{
  "pixel_unshuffle": 2,
  "momentum": 0.95,
  "orthogonalizer": "newton_schulz_5",
  "batch_size": 128
}
Rows from block 4 of a small spectrogram enhancement model, named by matrix and row number. Rows with one number belong to one channel. Each number is 200 + 40 x the weight over its row's rms, rounded and kept within 0 to 999. All counts start at 0.
After each channel's rows are labels from the 100 clips, of 14976, where the channel reaches its highest value: "peak on" is the class under the peak. Only what is clearly more common there than usual is listed. The data: strings of digits, spoken by a formant synthesiser in many voices. In brackets: how many of the 100, against the usual share in percent.
# convs1: 3x3 conv (model.mid.0.convs.1.weight, 48x48x3x3, each kernel summed), inputs 0-47
# convs2: expand pointwise conv (model.mid.0.convs.2.weight, 96x48x1x1, transposed), outputs 0-95

convs1.10,164,186,40,302,190,212,197,193,231,189,216,203,186,220,201,199,198,216,192,184,227,186,207,180,134,176,228,227,203,188,191,218,172,216,185,222,194,99,201,302,209,173,191,144,173,213,230,203
convs2.10,124,170,221,232,222,211,211,243,229,369,193,203,171,295,188,183,196,205,243,253,180,161,191,163,194,199,208,204,193,192,172,209,168,194,213,204,209,203,183,194,214,177,207,155,220,174,171,173,229,95,181,205,217,206,207,162,209,217,149,253,99,284,177,259,180,261,202,197,275,226,249,196,121,211,218,247,211,197,202,232,149,204,188,243,185,158,100,184,214,165,160,228,247,192,186,205
peak on: silence (91 vs 47.1)

convs1.3,156,158,265,180,134,237,156,116,200,204,238,189,278,208,157,205,248,236,151,237,208,230,158,210,125,167,219,210,141,194,154,184,146,214,161,147,202,244,193,181,201,170,162,152,196,135,154,201
convs2.3,191,198,186,178,204,283,219,260,154,234,171,153,169,148,253,139,211,174,323,223,187,209,137,235,130,195,254,255,130,264,236,177,235,200,229,262,81,193,136,193,228,230,225,190,174,178,233,257,198,173,190,229,227,246,163,174,171,197,187,121,224,130,171,144,234,156,169,197,195,218,205,139,256,196,231,191,186,238,204,215,149,153,207,269,197,166,205,179,183,206,188,193,198,185,211,207
peak on: /ɪ/ (25 vs 3.8)

convs1.36,211,168,252,149,166,229,121,194,173,196,188,230,255,198,161,167,180,229,151,231,209,232,160,210,194,194,210,209,227,241,203,185,140,255,130,145,309,242,243,250,194,157,231,125,193,231,231,164
convs2.36,185,89,202,141,261,226,197,198,261,189,230,224,207,201,267,233,202,141,206,204,216,200,263,207,220,232,189,191,219,180,228,297,257,222,265,274,185,147,199,233,194,238,242,289,236,231,171,191,196,289,260,179,231,192,161,207,239,226,181,161,204,195,228,203,190,161,171,170,230,235,237,226,163,171,193,235,187,74,210,192,237,196,191,191,152,273,171,149,164,177,142,159,179,169,252,196
peak on: /ʌ/ (30 vs 2)

convs1.9,182,187,220,166,142,265,192,148,125,216,178,206,137,187,251,141,177,207,259,298,133,225,213,189,234,227,189,197,172,129,199,194,166,168,206,224,199,231,201,309,198,226,158,171,188,217,179,169
convs2.9,239,234,224,279,204,263,256,211,226,128,284,195,184,198,224,234,180,241,247,219,221,196,147,221,196,211,177,118,260,191,177,185,265,208,239,191,194,238,208,207,175,164,160,222,196,170,209,181,184,306,167,141,234,213,218,225,194,141,155,166,145,247,193,203,251,215,250,188,272,176,236,145,119,193,279,173,133,180,196,191,178,168,181,278,207,300,170,191,204,183,187,213,158,247,176,189
peak on: silence (76 vs 47.1)

convs1.26,136,225,239,202,139,215,280,203,252,136,192,206,172,173,175,231,244,234,155,238,209,307,225,227,160,172,310,175,194,196,199,172,187,208,189,210,233,210,180,166,208,108,183,173,240,190,206,179
convs2.26,168,195,224,166,185,214,268,172,242,187,193,163,198,144,204,205,230,221,207,155,277,180,215,198,215,180,156,223,180,169,169,187,116,181,189,173,184,199,198,203,254,221,182,202,179,373,244,199,212,236,207,209,138,241,230,163,245,206,260,129,204,251,305,164,151,212,279,183,161,203,190,172,255,174,225,203,205,175,202,142,196,215,231,212,193,237,111,171,185,174,198,127,148,205,159,242
peak on: silence (77 vs 47.1)

convs1.4,198,196,193,202,214,188,255,192,187,198,239,132,319,208,170,63,183,176,202,174,175,258,229,221,177,233,131,200,228,167,191,208,154,204,181,242,162,241,240,222,171,197,164,158,235,233,180,160
convs2.4,219,199,205,217,221,210,162,198,211,146,243,231,290,212,238,236,190,174,211,180,128,184,216,189,151,185,220,198,204,191,167,229,214,127,191,147,174,96,207,166,248,215,169,239,246,168,142,186,208,180,216,149,199,174,158,208,162,177,209,152,183,176,153,192,179,177,137,212,264,222,197,225,119,138,180,188,212,206,209,145,219,302,188,153,299,125,272,221,202,160,265,244,206,283,236,165
peak on: /i/ (95 vs 2.3)

convs1.45,151,177,283,113,174,215,196,165,253,170,245,183,171,215,223,182,212,218,189,151,248,211,193,233,155,133,237,188,201,213,195,205,159,197,206,274,223,183,132,122,192,122,148,134,185,232,230,181
convs2.45,140,237,169,166,173,192,154,203,245,110,220,220,136,114,175,214,176,177,199,138,175,153,167,199,240,81,216,203,210,176,212,222,188,212,181,162,221,138,232,190,152,258,193,157,217,191,211,233,203,231,162,70,202,174,240,210,191,228,217,192,178,228,232,150,202,191,177,179,157,208,124,188,209,189,171,196,212,220,223,137,223,162,149,207,203,197,277,186,77,208,170,188,257,237,245,237
peak on: silence (74 vs 47.1)

convs1.23,167,166,231,198,176,210,118,185,201,185,247,199,130,150,177,148,173,158,171,216,192,279,138,199,260,171,209,227,254,142,189,208,193,256,221,322,203,227,172,216,230,240,161,209,169,189,236,174
convs2.23,147,136,182,213,207,175,202,142,147,216,129,231,191,224,255,188,189,146,225,159,191,191,196,305,230,203,188,236,176,175,168,172,165,167,208,209,171,199,224,225,200,199,218,178,136,269,225,244,131,157,222,215,226,180,168,204,169,183,233,200,216,210,154,220,191,258,149,275,284,162,235,155,221,231,215,168,178,160,146,168,240,279,260,171,213,178,229,275,298,207,144,246,185,182,106,177
peak on: /ɔ/ (34 vs 2.8)

convs1.5,152,179,184,167,122,234,213,214,204,161,205,130,251,191,162,273,170,154,210,142,189,275,207,156,188,167,196,123,205,153,182,211,204,160,200,243,202,154,182,200,166,300,172,137,187,189,253,198
convs2.5,170,220,213,244,142,227,241,199,198,188,198,187,196,204,221,126,200,179,199,198,165,205,169,178,246,349,221,234,172,198,146,214,231,137,196,174,247,197,183,175,248,163,207,196,147,194,183,209,155,164,137,271,215,183,191,163,281,231,145,149,210,202,166,206,238,166,197,153,192,213,193,209,308,163,115,209,249,229,200,225,136,211,255,213,192,166,224,213,261,202,138,218,177,191,185,316
peak on: silence (93 vs 47.1)

convs1.6,248,151,178,187,152,131,194,139,227,144,178,167,209,172,236,165,284,177,158,185,220,196,198,265,167,229,110,221,171,198,269,173,208,188,245,185,173,178,119,219,218,172,185,204,165,167,128,162
convs2.6,183,197,184,187,140,352,136,219,189,169,240,185,186,190,149,155,197,219,147,238,207,237,260,192,188,219,226,160,213,194,142,156,211,169,125,192,193,202,207,170,203,256,201,223,192,167,169,157,264,217,163,200,210,143,208,238,190,177,202,132,190,108,220,211,214,220,306,195,181,169,203,245,212,213,189,232,228,194,252,197,197,194,198,218,195,181,181,163,228,209,188,197,357,162,266,163
peak on: silence (98 vs 47.1)

convs1.1,207,161,181,215,126,145,156,205,201,173,182,167,273,238,194,109,278,145,211,221,164,197,164,183,191,174,201,134,234,206,133,127,202,176,195,200,225,208,165,211,146,169,235,182,213,102,178,189
convs2.1,244,225,205,274,218,235,185,202,159,190,226,164,227,172,164,155,181,151,233,266,163,195,267,160,188,189,124,192,205,143,168,240,231,146,166,196,212,198,256,120,114,170,239,156,225,203,159,194,203,180,211,198,166,200,180,207,228,159,240,278,244,127,183,179,187,191,228,186,257,196,197,242,247,191,226,243,135,194,177,72,165,150,186,260,171,301,196,206,217,170,213,169,211,268,195,211
peak on: /n/ (34 vs 3.4)

convs1.34,157,97,209,160,200,252,199,167,220,175,270,209,263,211,261,167,223,169,206,232,237,231,202,156,167,158,189,178,174,218,193,213,182,192,167,325,162,180,153,213,193,223,194,168,124,143,223,209
convs2.34,219,261,161,240,160,184,181,138,204,211,175,176,224,179,170,180,157,296,167,164,164,237,238,141,235,252,196,290,224,303,190,171,189,192,169,231,179,234,234,162,244,168,212,190,270,135,200,194,214,111,272,256,174,228,196,211,187,209,199,187,256,141,196,188,187,205,214,307,169,161,217,224,193,211,175,181,259,203,134,167,140,281,223,192,248,203,204,257,200,207,211,236,218,227,214,142
peak on: /i/ (33 vs 2.3)

convs1.0,158,197,226,148,153,265,219,247,167,163,195,173,156,209,178,245,134,185,184,233,219,206,239,199,171,201,213,237,143,204,81,244,166,163,216,169,232,241,161,191,223,131,185,115,166,161,244,207
convs2.0,197,166,156,188,156,131,197,198,179,243,179,242,206,161,243,191,243,251,183,186,188,299,243,224,184,267,172,159,164,161,262,172,229,159,262,175,151,188,194,168,171,176,175,159,172,174,196,228,249,254,178,160,140,242,149,193,208,182,208,191,238,225,182,215,226,130,254,96,185,204,203,205,193,207,126,156,204,293,232,192,217,254,183,211,194,200,182,204,262,191,184,303,149,198,101,224
peak on: /f/ (27 vs 3.4)

convs1.12,153,226,125,279,218,213,254,208,188,73,166,166,160,205,194,216,198,221,190,264,204,231,217,211,319,221,160,149,218,156,243,181,169,213,215,171,218,227,225,240,188,228,180,203,194,220,219,162
convs2.12,82,153,202,229,139,188,224,181,144,226,244,154,186,186,123,139,159,176,146,160,205,170,209,158,180,191,179,165,198,167,182,174,189,279,218,215,181,215,128,187,164,207,193,155,155,216,153,214,246,195,155,172,174,182,147,170,178,209,220,199,135,256,224,280,253,218,164,213,262,198,188,202,152,179,174,153,208,202,159,203,191,184,189,244,152,185,228,223,295,134,149,267,273,219,222,272
peak on: silence (77 vs 47.1)

convs1.41,241,153,232,272,180,209,125,262,204,118,201,154,164,193,177,179,188,201,275,211,131,200,222,149,140,242,186,230,168,179,221,194,204,206,164,192,154,251,214,270,260,143,200,234,191,168,148,217
convs2.41,175,240,236,153,163,154,216,187,177,140,246,184,225,138,205,197,195,187,145,158,159,183,126,188,177,226,204,191,243,253,186,206,123,204,199,172,197,121,160,249,180,223,191,182,218,181,221,167,220,226,227,181,155,199,209,217,168,131,193,245,188,304,204,346,160,216,132,220,115,212,176,262,170,148,213,143,244,258,167,199,237,190,181,164,210,178,166,184,198,149,215,247,195,151,150,245
peak on: /f/ (45 vs 3.4)